{
  "image_size": 32,
  "horizontal_flip": true,
  "translate": 0.12,
  "method": "byol",
  "arch": "convnext_v2",
  "depths": [2, 4, 4],
  "init": "torch_default",
  "lr": 0.0083,
  "momentum": 0.9,
  "batch_size": 256,
  "lr_schedule": "cosine"
}
Rows from block 5 of a small self-supervised image encoder, named by matrix and row number. Rows with one number belong to one neuron. Each number is 500 + 40 x the weight over its row's rms, rounded and kept within 0 to 999. All counts start at 0. Numbers have three digits each.
After each neuron's rows are labels from the 100 images, of 14848, where the neuron reaches its highest value: "colour at peak" is the nearest of a few named colours to the mean colour under the peak. Only what is clearly more common there than usual is listed. The data: small charts drawn from random numbers. In brackets: how many of the 100, against the usual share in percent.
# fc1: MLP up (model.blocks.5.mlp.fc1.weight, 768x192), inputs 0-191
# fc2: MLP down (model.blocks.5.mlp.fc2.weight, 192x768, transposed), outputs 0-191

fc1.727:470513427499488421548437540535567541490503555508529468443504480506537505411582477451571460454502512570504522490456531478459439549533528454503501523530533446460468461515488475493547491478473493454525529542532451501520521489477528529412514501549487560532561492501518539425483501538514493412471563441447451508445534403515538478521495539478522494526519516391571545475517532495501551571543483455499501481544492421497539547467538533538460423500529478533580501537486417448510523496437580543514545527490495510482520469451488490498486460484465532514546542463480499552533483560598525489
fc2.727:482467534448511508450420535504508480479528455439531535567471498462486519497531452474558530537549512546443496509499457470552512481568426522444509446434554466505475555499453521491490499508474478550534490517464511505436493507435575497439563527498549520496517467535543415518432503535541484573507472423477512532482504566531495481530461555509436501437474508574522549473526470503507518514498483524485527495494527538525504503499418551510540377560578535518456504532517432480510435453518512557523557511409473457480421489477427491440438448502507509480535526531590500447505544553444461510
colour at peak: black (76 vs 14.6)

fc1.480:496549570538498533509504587551522478532492539520496472491459568472411505544478503495534517488534498492517479506543477538459512480566584483453499495419462494444512544523525503416492503529492531483496521506598430444464473471447506477466534554547506525465512536494510515507527488470560465498449484543471550484461486469549474506494469507456481502453456512510495468470468504519563499384491479450483443564566521520513525515460588396537445502513444553495553532457505526447521409519516431515532466492472517515457531480428545414506454589554435483481519572488445552436570503480498467479
fc2.480:491495429551486493494495450516509509520520486510516539469525508563488539502520485523564496551554466490512436470417499601534526500487522464450480415496522471510511452439498494517488468521543562447567484542521484541436440509448445419435482508479503494499461518426484604520502536470477465555438533487408492504573473531548432535509527508536488443486483610510446526494463514503459481546523405585521522497554475512478570443463460535553548608505542467499468515485426477460497526507503465501513522507487485465510460434514534498496490496467440473490457539588448545570472500525533494518
colour at peak: cyan (33 vs 1.9)

fc1.495:478513478491423456425489428526542475536503531485533486481454441542505480465511529527517437463515537508556497521537485511514500474494533481483534458428535528471467564604478456562487538567506489538529476478570447501435489525450559501430517482436521464560538508472489523496539476472502436514512513543530502596467455527447502565488571525505422469515506474502496484489439492527422506468448520553495525547478522508509499515492583498536389559414538491468586509548543545514547543516492548473547473441509531541428519577437468515504431489559536519444589488488473499481475498509500458455
fc2.495:489490457491493426487487465578451472513521486472460480544565548515558554528505516499516550543569478512478430525534502489496438419459493495538545475438506493543468463480520490499471542535576569452456536493478488480444523495556577507553515526439562540447491539431479527484534499527460484521469535449469537586539519522466503489497465432486510570452461516531483493508450505489441510474439509512477561480490485437579508538566534435518575541460426480509503486537581508480452501502542548510533504428490554512481548467441537455520526544439499524526427458423424465552473504499432553435
colour at peak: white (80 vs 37.3)

fc1.601:453535523484509488482581555491464508499511519513525479518473493535515469526488497474509459508485594476446461510542474368517517568468506564468473500441567492485540473565488479494449418493539543488557450575437547519511517492581479527488481498534504577448450545488489505456522540531510496496518499523539494622414489466519485498509507443535451511479497514576478565488478544547484551513453522460475554497474560568509485514466529523464555522469524480549500511477510519432580596505462502439498518500497495501471523453509452467472422480556506493489496453551478429539541441432446523394
fc2.601:516463556487513521559492473534431463504516481466421505506491474524495506529511518549550503471536455427509431503473483448502487593529527470464497573479500489460527515486519423494490518499540512456448591498459510442486499491534535518499448420522574497520544511507476515451483529382475498512509515550526491546488507525472505466472573478573521556467421504527475447461452472495484475422500479511492444396489534498507462542543445476500492491470492454456552482527631505458501529556567511469468480439485469455513413520459458462511573580515544430535573448546457502476509507436461514509
colour at peak: white (64 vs 37.3)

fc1.270:455540548497570529494543461473519463532512504501540470442504470488551485517526549505592497563556545494493512554559483545509525484466479486431502448532459526514522446524528485489534510567572490473525448439511486488461397476502504460497528552517491545529491523494510517534480516510442513511527519489420515490512470527480542427526481572556513511512383477556563466511490446443578541518443495467464490540514555485459522461410524477516530468536428427492513527530475481527389560439483472533470533472507518544458479516506535436519511512486491442615426492467468457461529531558442456558
fc2.270:552581468441487475513450534511519442607512511517543455480493525500529491450518506483471555537539497545561517477490523531447441529499492430547506522484533497530477496463535491561432473484504511495423445512576487501491501485538435479409480464408438546551522541539538495522484443528431562423465502548492542497407563495512504512458454451513490422516500539462504471504479570527558563541487525454495538497473488521484476476496469511520490588504532515474495530505452560485474513453540450535453446482509452487564516454526512541457559447428439470470446445512476413468441450487527548458
colour at peak: grey (47 vs 11.1); cyan (28 vs 1.9)

fc1.245:529453556493513427538553497476530518496528488435437541475487482515554515488449482531519556469511505508508527495521502524471514482468494430473596462493569447449511531606614509444520511555431507472486360511513483454503555492510534520521555491557472518495516456482431427492464456553525497517527486459535488522422496483512416548490477499551476511523532503522531379489508497564584478456526545482503506483511438561475500447497481495531501426528507552513566499448515398483537507524497547534433497531467512479490515493525499491453498481512459513484473562526471529525510544591503586502
fc2.245:444460557508496555496450544506517575401459433436501492462422505500504475488487427551494488543493442518464511498518498563472521517522503511546533534566490532406510476429533490470512507501461435505531530464545471525492456522505454494426495541567508494484462467491582506541499493586566501517540512533438452483529545470507573449495396495539479537447480522426460507498553557491598490589471512512454528447492473505586501501471490531519512515516555530536468493528504578480542504465466475490526483453460474524579502527583457441474540471551540476463545559446547517476525534512531496533
colour at peak: brown (41 vs 10.7); black (40 vs 14.6)

fc1.260:485487503502452470490531483521496516477454405506514404570394506491454563553482477533448416569517504462509462508474520500520465455509469505481529474426497442510520474520489512506535458514472445453510477526518468544519513455507474523470485520444525439468496567521464522497497514446527545503561468507484568453478606518485465499522512565529473498394499479538533476509490475457548559512499567521522492524463559502469638504539528566428493468437439535520504485605494485481586559499512482497561464481515526505414468522511451514537501508481542485510521518606482448483463533541476546452
fc2.260:434556496548564530446527504498491524527526550537481462537494486461550443532448547497543432445485502499471535454544510487550450536531518489494508533504496566499475423571443405435503621476553477503513460585496435483484548479536473479513476523540512505451505483456516485534475500470529460425541517486490495583472509528477526577516530489562507518453430529524492513551528582482480497441456540513517508511490450482536421508454533520480440517466529456479520459503489509513488534440514460482480605480506469438485536592523524485564506566510432453454493515481546583520443452535534573471
colour at peak: grey (28 vs 11.1)

fc1.300:494549518440506506457504549541454498521487456423534481509462481485468485525531550522480436505524565513528443505515430490478539453456467502473482486528453462500558516578499536518536515515539462499531493548531530552485457521515487534501566517580546485468474560539533487521552480514459502432470485488418481528510478503523488525521412467513515512477475487558463554503496445520467562530465552527474492475429542472463460520470478467417559570485561497431474491499456500491487389618533528516476529503540514463478378526516432507512591519436565481472556469524403499496525505496428510578
fc2.300:489540474517551460517455549456581564474508514534498524536529570492409543483481522463435476470502447499471456545477467468540446492475477556553473491515500443471474528501503440510484539476587511483416526499439475491458459547542457527586569519483551527518550489419451535487476457504522537525576454512498458424503454522492440494551501431529552505524527523545466490496533570461525473485511549512493438517545475483539497496523501519546507501502445483469550541520577451529550510501540515501454489538461584558425444529497510487430529534468532551500546423413577551511486516408542519499
colour at peak: pink (45 vs 17.7)

fc1.4:451507492478532492598451464391488520543502502464496489492491477500524501524504491465480488507534443498488517425549440527555547473525456437468465510494497524424501461499545484461473490536523469509463502562537432494547461439519525456490463482518532471499478463433558521493549531499552510455498523517510501570504446550575500531522513432489503460572512540427476534486442562471578476475527459542482528577517523523553503541564513485502503536607512528508412569447620577569580460563493468511455445460480518516430500503494482472549444529491493459520541492561489542498543484518493464451
fc2.4:458465503540539500526531491496535473485516553469579466500490525586555567524484488515467508511487506503506439562408554578522523511502533463461543568523410491509508471517527490497506465524473540543497492418540481481535557463490440510462524461441502453465433557424521511476465447519524542492524530563489508523546534480475512425453482580536496533413478472577511554432457561483443519574548431519545507510488488551523500435502440538514505495560435516477561555430497452467498543520461490463490516493530459544538452566528479540479476487532480506557494453541553595494542496505416521516
colour at peak: cyan (34 vs 1.9)

fc1.248:477506486496523540552492419587494524512479402460506508514464426571531502514549573556474531503477530516508497489503572423483537529443439463500526533498522519531536423518514426442571446502507510561584528510550473522400482466479476468454507488491556463497474487555511476550488501498487487505477513533459455453530444463489457536519554492460527525528502442529482496550497507570517577467530583498436601481510524501456546488503547472526485521528495487489449484551403593410466501534539469463515511513490480462531533474492514446494513381492543439523501516531474460495438533532518529467
fc2.248:507430496441521535589503405459427476485572434473421548479451505493535568484521606522492527572486464474472501452563438480450485475455470472498460495503546468393490517451565514550486488493542489465477558528591508468466490524487488547564489520536549471500508523442456495530530512548485445462516501506475489578540520554499496520464487535492503489450432553409573413493530461508460483546440456541467494525538478529553479581476539464512523585478424493459490493513532557494501490544474527469554567489506527508515483489458470535501527502450534518493501463442520444490467505488444474517
colour at peak: white (71 vs 37.3)

fc1.529:499472577483462464501529536523524473502551534492473568480468553404435462466475490519477566499503547506408524527456448501461492471454507542471473408512489474468514540576577554417525565577464485516543428453536541505564478529509514506488495443538631525505536501466436449508514537460478453539460471426443475467493522536534492555529476481479430535499482484490504514530499448612493472478520573508555527512530462533503544592464508468525574442511417534485533502498553447522510527527466530444507525447532475550529492479439497462469473497502567495531512510458508519476501465513488488531
fc2.529:450449440482477544477460556442463495433548517469522514497454422505467526427473448487523518523461537495503482499482512496531493563522509499505390515495540480503465483458434538499558491426501530462443535581553497468517466546540482448477528523509566483448494576510465448533479511535522517496468554489495565493523419538489532535425513481505562560493479532494458511391559516433536528555427546492438423489508480491581520576474532494533495549464535483486522435486492533507578468442499495543473585506523504564460434489470441531498513572509486535540469503474529470535466585490542506506
colour at peak: brown (35 vs 10.7); black (34 vs 14.6)

fc1.545:509492547456457524472516493368444444468424572488486553493558594445451497460534499541455552526497507520526524466438482500513535424453427483547539480518489509524573521526528487483523479499529507516559489489445543491586472515497487480466514494574536508544520511506523498485507475491546505473516482461510534561510488493505437496416515481476446629502599505473533486420538434499472538456414539513543557401523453597547480518492508499552473421501474499553489493536519460474483508483486580470472534515494457426473446507501448523508541473511504510467485532507516488477500516559570523509
fc2.545:482519480452493513511493561441461444560466467489482522522516448545444449492534490540432501476481511504483519577552487510463515469516489473555446499474491490472395487463535467561577442464533447439532536548572418489570486471413483541474511432448457503481513441581451466417493464474525517476514519521480533484488448597517565525497578522566486520489516538539577529576530526544516524510433478491512520518469505515523521583500497478536513430493581509444505452536482490513540507500603463509516519544493536555482448520488589484470522486497519487473504519432555501484498502530554430489
colour at peak: white (65 vs 37.3)

fc1.723:526552575537478527545479442543495464562492545488461505525493511457508462503527507518535435500505511565553470520487462553529491458530530491498529525491469580535554554467486481512516510570571546499575502455541443524564413525399518498514444497466536547590468564501460556464547504549484481454503476498448391411490529480480419509509506600546553521511568491510499484475445443484468506508475561553497508477493477518509431451541567473477488561500477569424538509533507495546496483472432504482503510419548551535521492487420487473509414484499498476550491450485519505483518462539522476536
fc2.723:497568499488477532514486558510421509466489511486535466487489480518524536402524517556462562480437481493491447483549528458528491489452554513535431486488580488469473523476486502556561577436545545513474553525472479420476462587491505473456506556477515520578591462466506470473564521472551537476520494513471502525599417498537527497499563438472452537504478437504481492456432467545514476496510439498520459498514465471546482506497463539494487546540523547562483425571529481452497483436480516446508596427508501548498524458458458482544484561520475506586511449477447450582517548490484465504
colour at peak: pink (41 vs 17.7)

fc1.143:543441476480451454493464448510434540496492512553478412469433477515508488471456524529455470459498543393552455476555484426543534547489501553496550565542476466464501503489486501520502490431527466511556455505438419488552493486505514512428408525442493496414498503496472554543516452437539498455445534550522519562527464525529524473577502533480506505498529501584436497477472538398509484485492508480529505564566461521554442480493501483551508475525538461584595501469519483520522538524502493446526562503524580546539532454444498469539469483506576464528577535476477499494462478485502470551
fc2.143:440476546496458522590445533482500545483461515463462454563490525520465551500562551502578469440465446438478468510563476512551438509528521524464433459484446455542472446464500559500527511476465526501531442475488584564543504578456540515472446428527507506499480561484549520513546497474441456500548489490578430515504559552507492465442571444509540530528478542552423503440482550461507499504454447475509436470445507491555510501511509475507484573501515470451462540514519504512538507467558511526461506493551479600495450451472546464513490474463452542483502575548463483545470557474425532444
colour at peak: pink (53 vs 17.7)

fc1.149:515469452469508468569521532508532449532535538483477556460462425493414538444549559491491492414530486568496454525533486496489518487537590484546492584422518421548462548510463551479525490522468468475499504414497511557512477478503531538491510464477517481544528478495493469555505480556406440559492536528512574511526558479519531490509463484481504461450526515456533486478463519445464538455408486468509583487482501537535522471504512468571457464488504520510468493503491498451488440524540479528659455514496473529473506552465532458441542506453502566461527452481465552500504472588560437479
fc2.149:551477528480500462525520443532499454436468443459516510468513519468541453465544445541567492541523517482604572543492500511525457497498469542519452470444546472529469618485485484460557516486580512538517508478456539484472489517491542492481413495573484431515485490548508468536465475438535455487509446423520524545547585434512503532462503527473502530465417497530444439556475553467385513530481512481480477573532512489480518453462484484505474537474508491402523539544508498495536560456450554489546463529486554439505485550493570460492518511470546445455532474532532497540542478432560549528
colour at peak: brown (33 vs 10.7)

fc1.512:508614553464547506466529452486516539462476491483455466517477471511482515522498552529548429477560557482466489517525455506527472550520489491482486527525527547445440526528495545502541476506430486535398506448624393508476495470578486471513445512532567491476513490480531521467459510499491489495503499428601624556505528511511481485520501533508526513456423458437472548480537507450481510490526490549490523525487455389423601555506471463462510531519484557518495542533505498532506468521514477455471516460439468540482458555537536378480540545481511444518479489491497462465490500476501517482
fc2.512:513494446489554460507503485558455439535524470483497464509503515432543498507485603518503500523523467500484469479481510448516484455536505543563499502575511484475480510467496499483594652484535486485527459487546499515501610525518472499403551478418476486480470456591517472512457567490534510457436485531460481440450435530495525489457542495521527505531460523505497528567501474539485499495516471434462492511482529557501405520500490483615525499557463476524552471383486467544525478536471473487443543456496503548470563502515520532473481557495420535490473470483469484513516535412492555558
colour at peak: cyan (34 vs 1.9); blue (29 vs 1)

fc1.504:573548446553376463477490508537445535488443514451509456483476405536488462483462466504450511505420527493510491469501471543474464498490545460502496490427599499524489482513440476536538466518505435466486522517516559502501512539469490495499537444446514543485438547440514577581560478413509575439466500503490495549570479511446493518506585468468526507461607504558509543504495536486502505429449527499525458506516481475514529591522494446535533469471474502520484554490507481583486536531491483483584551466562510535523503514547516469543418492470448498414544560518535487547470494514504495526
fc2.504:483525467468522498508450564545461455503491520450465482508539517459469521489528555505453508481561467551535501437491550491513479472453440475553513442473449490511436469533423571489496515469476419546528501518521502508445531525489471411555488484517472525567595460475508443539420485515453521534492600513537517503499462519475487500445497463531496561521429518479445452447598538541479490522471448540440465582500495513525474572510510479455558550472515438470503537509477467498490536500532493567558547421614537580483509539522535517489484517458497477544457483504424547523441514466458516568
colour at peak: pink (41 vs 17.7)

fc1.472:551509520422512499553504512427481537526468530508504470455579492518580532477551529550505419443496498485471447536620507506406498462583512489489399403482488524546505500456471509553588506479438496493534454550509549450476521484472534470487498462484508490483458531442561518547457497507516455516478524388525484492457488471491551521470432436489591511507477516531475526512504486448528466466546540503524496491466548524497431509506458525537519523580492458583413500498501460524488539513480477551490460497530532547534462541518493509474470477528505428467558507516506409508566506536456522441
fc2.472:465448482492499491482529450427497466531432572488502425499551509486562513440529559566524494551604436483505451488462532513542414466476501469502489553427538546506442475548550486539549456498563497445435503548521466450521533462489566459436544439484554522542441499575530434461540517565489523415450497511534517491462539488481499542475442548536482492485440466511450422495570550541506434532530473480541447497495449556540500500512541516401522501546539531505502541501511534490479517508495434543446440510517518489430544526454476557520465522478488465498531536528515556493473513473454542498
colour at peak: cyan (28 vs 1.9)

fc1.492:485564508520494487497559500508498503525585506489503469522385446490487425471494552512522454497454534498496451485484497489515461566508530545482472438563511483495504493443568441484557474591575432522496552529552459438482531395487523447481516529517495524466574476569551473531424532439521524450460504479525498505518479526536554471505501541561516535531466582479482529505510529503547494489419492519514568455489562446512559377464456538523476467566468496485529406488476504470505512492536490455496503514485482476464479467399517433511431513524474518506505504509515430507597530547522509490
fc2.492:551540495465539586479447481564489529518567534501522485486494520445521505469507584501556486544539513483453501500515546470453458456525492533491548472505481464470566459458524458460499481560513476494580554506536462457562522460532494450545488529503530471455501520524521545502517513485523498493431530543504513487513528510571447624509424495467455492555538507488464568440439518506486529497566562469433513506441496444516469450464545576499458431500557460480502461411455516501487500527494532520520449494427429531522559394573489466547507454550481444444481418517451554527503494493433486510
colour at peak: cyan (75 vs 1.9)

fc1.464:490502452544499477481490532534498502479552433437499521479534541508438533428550500507521430484504487516573497443500564486543449496451470539504462500537504525405470482461516535479567502571490563512536491438499461490463497520524470568527454565474416526439512470559530436546539414464513574497487581409462496559447543497471511521557449523445499568555499466487554512492571472508521509452503477533513542525513430573515533562451556536400471529502449516523462513455423544442531479510506485564492433485495423506503472504489538540470538513482508512413511498472520522530494501506492501430
fc2.464:473525507532507469499527457449516450455563553563497509467585517523557544509519487455465475528485444553530516533509521477530544469443428535515514477438498546508486519423457540506467494483514541510541491531558488526539524484523455569495528488433549525499538443528411425531379480503487436508550575474527570491501568560517515534494536563562472502448492509541483565500471446441432466500437494493460511449582551506465513475510553443455485424455499542536503513471487470528504504520429527492481450485510478453539543441538438509460483524536531452605462546484558517542536525550520534504
colour at peak: pink (63 vs 17.7)

fc1.98:474543521520514463542447470559534536511496478494508482447515430550368497478546500554489453465485507531468494454490516446535503486479506504543600499477436460453453460445546487481550503507511415456526515529485545531631545495443499507487544464504501503537510532522546485450543543475459462555512556544534500465435468490564495456531499506530485498512550469429491483523515429477439508488520520457469513439487483521546476508534479444427476470464505497452531519543446441421519463605452585517542480495532510505462506513494495522495492543516518500607478521462558453451533492516606565522
fc2.98:438421529432475462568461524451474450461547565549509455515528516479426523525452565511480515423506484470490528597515499483514477408494465514477496438510526498535517556523528397502497497456450500507543539460573537497508492553432589512491552560438558506467494474547501468519493511502486473482574502502492526469528523484456505494473456404541485489557482515509440493519495570448569583475551528502441499512462489480503512489508543484462547498502506448548406527570471486530498423457559511501505502531509541492529419502466506541582559586441551475552480510507530502503499459466480510535
colour at peak: brown (75 vs 10.7)

fc1.401:494576501498506434427488475514531481491550498548604465528542528534518513504453487474534494469468492464532485514512493523529514427432504493548575498479471543471542448531548523553478475465506479476533532409547488466530441477471541494501447451454468525527472524421456495498516534523556500451518489488528546480516463526492499526431555450483445472504506571486513444525488461521489486492467510565533516474497453547480481489476610411520444486454485546470530496458541514548480448537515457513474417510547515604498497530420577524427499650545562477461531469478549495504520470447531496447
fc2.401:420448477491484518442531455542505448572611477475483527495502518499518530461534559538457585514547496528488437546482517470498499557488514453472536485449524499546517451520549548492476517528465517413522577483523423466465458544481533540516499509523527556431557549414518529540502457530474443549548472520536546626527527456517550526474479494544483446539560513429507470459468538531504533426438444551500506559454507510501485558435525437491540507502500501468494484519563458486475527458416453459468495437523466517424494430506484468551506556514464463453464483476462468492517466517516475464
colour at peak: white (69 vs 37.3)

fc1.332:492464515494474586509593589519538479428500553492605496409416465503544500477530520502467505478530484531505481541486449503592555521459547503425540421513508468452462497406560501524522527436419493470535413500461475503498548590502450534436563528550496455506537558492482465479413492479475477529476558513496504504440526497486458544490533512561500490460507556513596494508492497506508422510498552491476497471501500495531532536541470509506489525493447467488501527551513514527517487511509494495434487449504448497580541531487589491476481548550554540492492520423447438464455536472522479507
fc2.332:494533455492437512493502559502481458490542562477445472511452497473532505567463458442526507587523540492564504500501500583449496460497464453521456510432477500508455521524539458537480529462433516500479443478508434546498501470567470475439453542500510506584458459513523521530548531529535543521529534511488507537435573550487514603468511518496523530506522470491490455551468467556528500531425529528464507484539491477497496510465487607513484459563516560479585465467462495512509515437546436547492542497447606501521520413517537455579429430445519524462528451553460509505494542484517538405
colour at peak: black (43 vs 14.6)

fc1.58:565527395395549583513591470458507524555518513463447571535527518481566446464470446419576521542469502495479558487450523514494460530509520542584495456423485521473474543522508520464437486522507549464485481518474478539486488473470558443457418485482514472505481530496498457496535523593474494474479536502523533526500459504538534480537569434522491518524486490512570493523483483530476466547530422483465550468532443531575555528476532488505507489450494509499522480534480553500550570499539469506498404500562454523516512458452550435469444471557445550471449518487562511475486437504499499429
fc2.58:507536524468508486515477524473574505475564492521483553486569419493499496497562548397488561465470453562474452475427448526470497498543454508483552516528556572554477470504455489461454469564489478456475539505543500459483484531578535455563504515520489447586529511547487522464520469532473494466528532544524498411533453459600514511496499517477469570524440542502503563460541530513461481527529524466458554492526433460514469533470498459441518530447497511445520452514514539488510607545562493417461412485523460499517438429480470516508479532548557535565416509515457494498481500507559523468
colour at peak: black (40 vs 14.6)

fc1.323:546537533480520500518511488512541545451507529445541606521555465491487457442524547476462490500549530455444581474454510584502526499521473491450468475535526447487496494454490512461464487421437501511544520503588493551499511478526474480431422494519492409493440570540488532487525473521504469491469521483498514540477514529463534517476557508559513570516510537516485462549529508410509444511513523424485509487468492516465506508496442573540585521515515473503468510514513510548543574504542515509449474484536522436579450471548430448443512581563482468514528515510470478531376435434577532554
fc2.323:545493474459459529515454481539583443525491505495467483459412553502468499485478512529558509546474490512523442425471494429477478514513499570514479426469470418604569443500456563473539464557537543556526483457426497502444463490545539459487464562471503437572551554513538454505517513526510524482537486529566512436548554516517475469516490605476587491507463467513492475521526490469444469501496538507469470492470533565481453548508475540522477471534473532561539426491493464471483455540540520423476525516522481490542527526507446462513523432483514446537537410487451545456484563520590491509
colour at peak: cyan (33 vs 1.9); grey (33 vs 11.1)

fc1.538:558478487502478499506528477487484508505541471596498493551483475488482465537421538447498551479562528501480488526453526526539378510490514516533513513507435520479496461514476554481488484512456398478566496442521470469481470514447583514518448511445506552461512512520432514529566479466456427551506470475509504485518463574562551522475570534521549545510497565615448515507496438468412554537470409428470477532475506479508483516455483550537563513501466474540477492548502529565500487474518395561475473469440480562500580477474462482465489468515530489502531435535490507511498469483400497487
fc2.538:483508509455453513492482488486511480537492468523449531487501506530514500460499541498461524516534463543450459491439546572488478504543509467460456446405465453496418527456465561444519497547505495471537540493481440526461457484451572442445485522568493445495440429571528539525514555525529480505551477521520501538532454490457479483538490431447514487467434444416491472529494498547512506430376571521511527494430467519517608452530527475545582569521494521522514495479492574471493446498526524560498528565567528572540491452470490495502541543456464439533481497489479456488459511452561424522
colour at peak: grey (38 vs 11.1)

fc1.197:541523550499521412573519521510525503448488476500513497420446504487471491542515487512484565504487529508507454515535482491522485517543479553410473467348493508449514513513542465471486534457504509531477466518466394557587517458536509481493476464556545508442475503485482467468502494500568472528500506482476503570522512541460521464504558435481525462504466519519492447547484453446529516485524533449485528493504491545509517455496523541499428494510456500533468461548557479637555529482495470553523488502533466511474463542567506391449387506553559447487481461562446455488486541508539521406
fc2.197:472435459450489468447477402541429525529511493552430552445396452497516511510436533604579439561499512483487460471568443446502490519468584463486533509499490469501472494532492529503552451451540544475457464493555437504525516564473522507497446483468476499527479479526436453496517505502470525489524486495550444468575573576465478536484548523560529436567491454470511471472479464487528500502512436506511566478480490566509437549474514551473532505439498509503558553504518484500478526503497472574499529477422514549523488464459531415513515528531538434482506551558506516536434484547496567449
colour at peak: cyan (46 vs 1.9)

fc1.416:491503570482504513494489566545478471511564415594503521513483524533479478498467525451518427491540490457517552392538543465535471507438508449480534481489477461491542534455518475469454479424502545484507499508436450466479419472479528456510510502523419459502531518531497515440518539529467500518605533472505525487560446502491526505462503517500567473476565500505531462531468481562402532509518505491616444491526448487526455521504480485486478505531566525493573458572458453534539460441453591544477555533461503486567541457510437546471592509550512487486535524476507536549527492465428561500
fc2.416:505486521514526426504507416407534502515468515522444481513457483500528534484548478475478519459497538494466462461587534494531529520480513470522504483523514539539492468453443390523598489472510518500543451506373563530445544534537470490498461550505453572524545417633462533539442529447526468477466445538505472494481519467464459491582487492542552504482533541472477564500495459479523517545493517515540548450496470525528513488497438495475511469470496491518463496455457535542603493466483467502495545555457485510515515553558519571559490561513430443491429494492525536556426486497552539514
colour at peak: grey (55 vs 11.1)

fc1.13:440516442481543522568535488475484458530505488525516536560465582513528560544538538520481460416446537435585522524464533391521512517581484464527517555542417495507489523524525484468518443521485485511588497514493515490518460481441531507509519549473475471597532525599477487456486548537526519538492466574442536471525481438452484467526503577537540537549425532517512492533477476511491538436506477467391485517522488542464475517463536537469436466501481527489458487476476523537449486453503491534519549463449501452540436533537511511499453518476565429426522515521544496392479465520539487481
fc2.13:496497499489521491544440539500470493510510557520487460485517470491516491460567468571437455480492554511551523493521525458457497470517488523523516439527613489524631562496468578481560462524527508532482473472473534517494547512458457448536478480499562527522401473494510522570508555441493475502582443473515534506506471521428509447509533499523532471464586412529517498435468477472493440511526505473493528390525500467499487553468509477518483507435518482488405478515424518501550553522461546500468565510570497547501489489442540540508478492574414447537510467503555458515492461516597453478
colour at peak: pink (40 vs 17.7)

fc1.101:489496435470539477503495493514467495524502550482524519540495544508561551433497387519501531498437530508552551568523466556518472443478512552481469539448596458456524522476466533489477491562522473473461479554496502531538521502558562423523568542562485453564549508465448491453467544603517447464465420440485466559512544461479541492434566536580504475513464482473516514514414543564481459448527409499451497458503486393476507509509502509556511474491500454487474476507525472408562493479499478492495465516508503487501535488519537461515465504545411551485480508512571541488447545458506464486
fc2.101:568482517474471498466537517447522462579537439484460564519550497503432499454535505596428503517557494470491525456440485546512494534481522520479527421484516548475547454523448505527431511504446449443456527516591518451550529452432533544483536475518558512528430517496509469490533407504507478503547547460501564491536493486543536575512533524443524534575404495465499462531472499498552533432531459566491516500445428456508482502502502464478510403435495467478507485525492479491516515479517562444488519480544549484537467513505525460434566429503589497502509436504542520554516496553503440557
colour at peak: black (42 vs 14.6); brown (38 vs 10.7)

fc1.765:510501510535502493558481531472495484484599486564462425462550518572478477376564528453484563585470452511496586486512482523566492487497476447496535518531442506463539433564446527444497523518543470546486552506481510589455505543467503486537471511554451471518485422544491510523517476539478493508520536463428557504532483509521537582484495524525534514539502510508473510484528538474497509527420420591469490446478561533441483518511428560531511515514468505524513443495503552506406572506504515501487524455511497457518446468505508542404471496482479390540498444507530470562488505445520509530
fc2.765:529505491487447493465542594536484509482575529459477513568500482469571415495501483464480570494465524550557555454561482462449567525498508474450429455517541480529481409454427439502456517431574552430589526535406470581520441527491546474510444533502556484485450549494456557487543522456560498573540546523472447484480512540489371474498460478507485492516536469488536532487469510463400515486458506529502515549419525479492490478506561543495522462573507507443500501458560487489440498515486479537464501502494529541499474480560460485497518492506489436473538498519473525506479490501475466507
colour at peak: grey (34 vs 11.1)

fc1.686:506413425529519439450512524443513476450534476516561507490485600541506515549513531464466481543501567461490499501545577462460468481450468503466513563515441496493555510523514530555430457476572481513532513532514515500452479492566448583528506493491533442486545523527537545488416516479536538544419528531458483517485523481484608442544538511510558482510511506514478495511500482544506451462481490490463513474500529498477504551443534459590449473512511497461464493459458406518536594429534417504481527479446511466517524476467496524482575530461587474469523416500445522564483548419493532494
fc2.686:540484456515476506529532569509521452534539577515443479494520418436499470535560473509430424533485478472482544446481506546464516517475519519507500533490612527447473525464492501536421460445490464533561430532481496549475472436480479501572505483460435511518530481524477443553521552485490461461521451539528467538483475473474505509519544482515549470465461484557491490558548489459466535501486545567509508628501504448461520541552490437499462417475518407460478555520481504460447548489504582452537455449539493452551478462480467513497475460506491534555476474415519488495469579584539448484
colour at peak: pink (54 vs 17.7)